Weights of a small image classifier: 32-pixel images, 395000 training examples.
Rows from block 2 of a small image classifier, named by matrix and row number. Rows with one number belong to one channel. Each number is 128 + 32 x the weight over its row's rms, rounded and kept within 0 to 255. All counts start at 0.
After each channel's rows are labels from the 100 images, of 14976, where the channel reaches its highest value: "responds to" is what is common among them. Only what is clearly more common there than usual is listed. The data: gratings and oriented noise at many angles and scales.
# convs0: expand pointwise conv (model.blocks.2.convs.0.weight, 120x40x1x1), inputs 0-39
# convs1: depthwise 3x3 conv (model.blocks.2.convs.1.weight, 120x1x3x3), a 3x3 kernel
# convs2: project pointwise conv (model.blocks.2.convs.2.weight, 40x120x1x1, transposed), outputs 0-39

convs0.58 [146 166 105 135 103 107 105  78 146 152 115 159 134 111 130  82 126  67  79 162  62  98 143 139 127  92 146 215 103 103 124 164 114 123 119 105 159 175  99 102]
convs1.58 [155 105 138 139  77  87 122  76 103]
convs2.58 [ 88  71 193 137 130 177 131 111 145 167 156  89 129 114 169 185 177 160 135  89 134 167 103 142 111 105  77  89 147 155 119 146 106 106 131 123 133  78 113  81]
responds to: coloured; dashes; scale: very fine; stripes at 45 degrees

convs0.41 [139  84 161 141 145 174 111 144 130 101 159 160 148 120 143 140  86 147 115  79 119 142 152 122 130 140 163  82 155 159 148  93  95  61 188 141  62  59 143 133]
convs1.41 [111 118  75 105 100  62 114 129 117]
convs2.41 [174 167 143 114 111  40 124 140 150 124 124  85 118 196  85 133 108 141 118 149 150  78 111  95  93 146 131 151 169  97 130 101 126 134  66 150 124 155 179  94]
responds to: sine grating; stripes at 0 degrees; stripes at 165 degrees

convs0.49 [174 154 126  87 131 108 142 116 129 127 111  84 114 144  58 100 114 132 198 107  79  48 140 148 144  91 154 111 169 127 145 113 148  98 103 158 106 131 138  63]
convs1.49 [113 173 186 125  97 170 101 134 139]
convs2.49 [118 106 137 177 169 164 171 139 108 158 104 186 174  91 150  86 133 116 101 125 150 127 146  90 149 118 141  75  93 159 152 138  71  92 200 125 116 100 126 168]
responds to: stripes at 135 degrees

convs0.112 [152 118 166 143 145 169 123 122 156  96 156 134 167 126 145 141 119 140 117  54 112 174 160 157 138 146 155  77 143 178 178 116 121  74 170 148  73  62 125 139]
convs1.112 [112 102  93 115  56  90 126 116 129]
convs2.112 [158 149 129 128 126  40 106 156 125 109 125 104 106 210  64 155 119 146 150 142 140 109 119  99 119 152 130 178 173  85 116 105 151 142  70 136 133 167 154  99]
responds to: coarse; sine grating

convs0.88 [152 148  97  73 110 102 129 117 167 110 190 150 140 126  62  73 100  79  97 145  41  88 110 171 132 131 115 175 102 137 131 128 167 122 111 117 134 136 120 143]
convs1.88 [130 131 152 151 157 164 193 169 132]
convs2.88 [197 162 113 118 144  90 176  82 160 133 114 171  84 136 128  57 108  95  89 149  84 103 133 135 108 124 119 168 111  79 146 128  90 131 117  99  97 181 135 157]
responds to: stripes at 45 degrees; windowed patch

convs0.55 [135 127 155  84  91  63 101 181  99 123 145 130  98 169 126 133 140 167 191 148 165 138 163 152  77 130 155 138 170 139  88 101  69 134 110  95 142 149 129  75]
convs1.55 [147 104  88 131 116  59 158 147 107]
convs2.55 [156 144 105 125 174 135 177 104 119 171  91 136 113 100 182 116  68  86 136 153 171  96  55 124 156  97 134 121 111 118 125 155  79 123 123 162 145 169 102 186]
responds to: noisy; medium; stripes at 90 degrees; angle: stripes at 105 degrees

convs0.102 [178 168 129  63 105 107 116 140 123 191 209 132  82 167  86  91 130 132 182 138  88 151 158 141 108 145 134 167 165 108 138  75 133 114 135 117 119 130 143 132]
convs1.102 [126 116  62 155  97 158 144 170 116]
convs2.102 [174 109 128 154 181 131 142  81 127 147 110 169 113  97 158 137 105 121  74 135 104  70 158 116 138 110 163  79 123 115 107  98  39  75 136  99  98 153 133 154]
responds to: low contrast

convs0.56 [131 121  66 153 181 137 167  89 135 103 117  91 130 119 122 172 157 123 134 137 152 171 100  85 141 205 133 157  87 131 106 144 149 201 157 114 173 108 150 162]
convs1.56 [122 111  97  97 144 106 102  85  68]
convs2.56 [171 148 108 159 169 128 123 120 138  67 103 128 162 144  98  79 183  74 136 137 138 167 127 143 180  97 109 162  75 140 100  98 207 163 108 131 153 139 131 141]
responds to: noisy

convs0.116 [156 139 132 143 177 187 166 112 193 152 137  83  89 108 144 111 112 104 118  65  82 128 107 130 127 133 135  78 139 118 184 119 124 100 106 127  92  61 149 171]
convs1.116 [ 87 113 129 152 158  90  82 122  81]
convs2.116 [111 120 179 127  93  56  81 152 136 102 140 105 110 178 120 157 112 173 188 127 132 119 129 143  89 167 121 142 152  87 109  68 112 168  63 130 121 151 133  93]
responds to: very fine; dashes; stripes at 15 degrees

convs0.113 [100 131  90  91 134 133 130 134 162 210 130 126  46  88 129 138 134 104 119 195 115 160 103  91  82 131 105 117 117 102 111 135 136 167  92  90 191 138 138 139]
convs1.113 [ 98 184 169 109 139 135  83 150 105]
convs2.113 [173 194 133 107 117  70 124 107  93 105  92 135  73 167 131 127 132 143 137 213 114 103 136 143  81 132 151 132 113  91 169 113  90 115 157 141 131 187  91 133]
responds to: coloured; dashes; very fine

convs0.46 [116  80 131 163 171 196 140 100 176 143 149 117 105  86 152 128  92 105 109 103 101 129 105  81 130 152 135  39 157 143 139 139  81  96 151 124  84  87 131 147]
convs1.46 [ 87 130  93 136 145 140  66  96  97]
convs2.46 [126 110 164 140 112  88  76 154 136  99 149  99 124 187  98 158 146 169 146 117 119 159 103 165 118 164 116 163 144 115  91  69 126 191  52 133  92 120 155  93]
responds to: very fine; coloured; stripes at 0 degrees

convs0.0 [114 107  78 122 152  94 167 146 111  88 105 163 153 117 137 182 178 140 130 121 239 167 152  75 173 106 166 134  98 112 109 128 112 114 130 139 131 151 142 131]
convs1.0 [112 120 151 151  83  82  89  93  98]
convs2.0 [125  92 105 125 120 158 150 109 127  91 173 152 185 111 127  80 160  97  61 100  77 142 149 182 152  95 123 138  86 192 146 133 171 101 139 113  94  96 109 147]
responds to: windowed patch

convs0.39 [ 90  92 104 122 130 109 119 154 128  87 171 121 104  94  80 132 159 168 148 129 193 166 167 117 104 175 148 142  75 110  67 125 146 163 123  73 132 158 176 106]
convs1.39 [ 76  78 101 112 103 161 123 161 141]
convs2.39 [132 158 148  97 128 116 159 117 145 132 117  59  69 150 161 166 101 129 158 130 132 123  96  81 130 160 117 125 162 102 200 145  84  96 179 200 152 160 128 133]
responds to: noisy; stripes at 45 degrees

convs0.19 [134 105 159  95 138  65  84 161 103  78 164 113 130 182  91  91 175 151 125  95 130 110 205 146 124 152 164 170 144  99  95  94 159 106 136 142 120 133 168 117]
convs1.19 [150 171 159 158  92 155 150 167 160]
convs2.19 [153 111 147 113 107  92  69 195 134 118 147 134 167 151 105 114 146 153 145 123  92 159 151 191 113 151 115 152 113 134  78 103 204 145  84  84  92 118 141  83]
responds to: very coarse; stripes at 90 degrees; stripes at 75 degrees

convs0.92 [132 135 124  79  90  59  98 174 124 143 130  89  65 191 115 124 125 139 192 159 131 126  96 143  57 144 140 126 138 116 101 100 122 130  96 148 147 130 115  68]
convs1.92 [141 115 118 179 177  73 121 136 104]
convs2.92 [ 97 128 129 148 219 159 177 102 145 126  65 156 119 141 169 112 127 121 100 135 111 133 103  93 159 103 131  60 172 105 130 111  75  85 159 149 126 167 128 143]
responds to: medium

convs0.35 [111 128  87 143 132 134 186 122 174 104 108 139 112  92 104 170 153 107  90 195 169 114 107  55 137 136 122 139  76  81 101 143 117 147 124 107 184 161 164 157]
convs1.35 [109  96  90 139  67  82 120 113 118]
convs2.35 [128  93 123 122 115 161  93 188  99 123 123 126 182 151 115  71 148 102 107 106 110 141 161 193 155  73 103 127  95 168 122 131 211 113 128 142 122  91  97  93]
responds to: sawtooth grating

convs0.48 [129 115 117  83 132  96 111 167 144 145 216 163 147 143  87  55 144  89 119 114  69 143 153 165 146 137 101 146 172 131 146 113 187 119 154 111 128 106  83 124]
convs1.48 [125 167 137 184  75 133 154 158 128]
convs2.48 [173  97  60 156 139 131 149 157 108  96 137 162 139 124  52 117 171 116 111 118 138 117 197 108 144 125 142 108  98 153  92 124 165 148  92  84 106 107 198 140]
responds to: low contrast

convs0.5 [119 147 115  74 103  70  94 108 126 120 185 124 131 112  92  68  85  67 107 161  54 125 117 151 119 124 111 198 123  92 130 124 132 128  92 100 144 145 100 117]
convs1.5 [134 153 143 155 201 157 160 148 133]
convs2.5 [139 152 131 157 162  79 166 128 158 118  65 200  92 143 173  81 108 105  82 163  90 111 130 109 117 146 125 120 119  59 149 140  93  98 139 128 111 176 134 166]
responds to: coloured; stripes at 45 degrees; very fine; kind: dashes

convs0.95 [ 82 157  60 155 141 137 176 115 160 107 141 122 109  97  66 167 147 128 143 142 176 174 122  78 115 192  75 138  85 116 109 139 128 141 150 129 129 149 176 157]
convs1.95 [147 123  88 109  64  83 147 139 143]
convs2.95 [111 123 154 105 134 159 127 177 114 122  99 132 178 159 139 127 166 128 134  69 163 162 117 125 167  94 109  91 155 175 163 161 121  58 136 194 148  66 100 126]
responds to: noisy

convs0.14 [148 128 104  51 134  26 119 133 141 113 150 109 115 142  86 120 122 117 148 145  95 152  96 124  67 128 113 187 154  86 107 134 123 121 104 106 171 184 125 112]
convs1.14 [151 160 164 171 120 169 181 127 128]
convs2.14 [166 133 133 173 149  55 134 110 162 110 102 172 125 165 158 122  88 144  93 167  94  60  87 103 167 130 138 133 152  97 116 102  80 107  95  98  91 150 148  91]
responds to: stripes at 30 degrees; medium; sine grating

convs0.7 [102 169  98 113 107 118 103 124 153 136 205 128 115 115 139  87  79  95 123 129  62  92 131 207 140 114  87 194 137 149 135 140 140 138 127  75  98 143 104 136]
convs1.7 [ 75 169 164 122 110 135 166  99 101]
convs2.7 [120 127  56 165 189 133 118 133  47 130  88 173 145 115  83 117 156 126  93 151 144  88 160 104 175 133 156 106 104 174  91 132 149 113 144 115 136 130 158 173]
responds to: stripes at 60 degrees; coloured; dashes

convs0.31 [150 163  89  80 144  70 139 115 103 157 106  73 112 161  88 104 162  32 143 145 121 125 147 138 120 109 166 160 121  97 134 110 141 144  88 142 154 179 139  87]
convs1.31 [133 106 109  87  76 102 122  71 137]
convs2.31 [ 67  89 203 106  62 133  67 152 158 132 153 117 142  99 150 186 126 169 147  94 158 161 110 155 125 123  95 102 147 147 138 155 103 127 120 103 136  99 121  78]
responds to: stripes at 45 degrees; very fine

convs0.101 [135 100  58 149 145 141 124  95 185 139 174 131 110  92 126 117 149 142 132 126 140 182 135 109  83 151 111 136  46 130  92 144 156 132 141  42 160 159 150 126]
convs1.101 [110 162  70 156  85 142 103 158 137]
convs2.101 [105 166 184  86 105 102 121  91 122 115 119  59 122 168 165 165 127 146 155 150 121 143  73 137 117 147  71 153 193 117 167  92  96 127 146 192 131 140 128 122]
responds to: noisy; dashes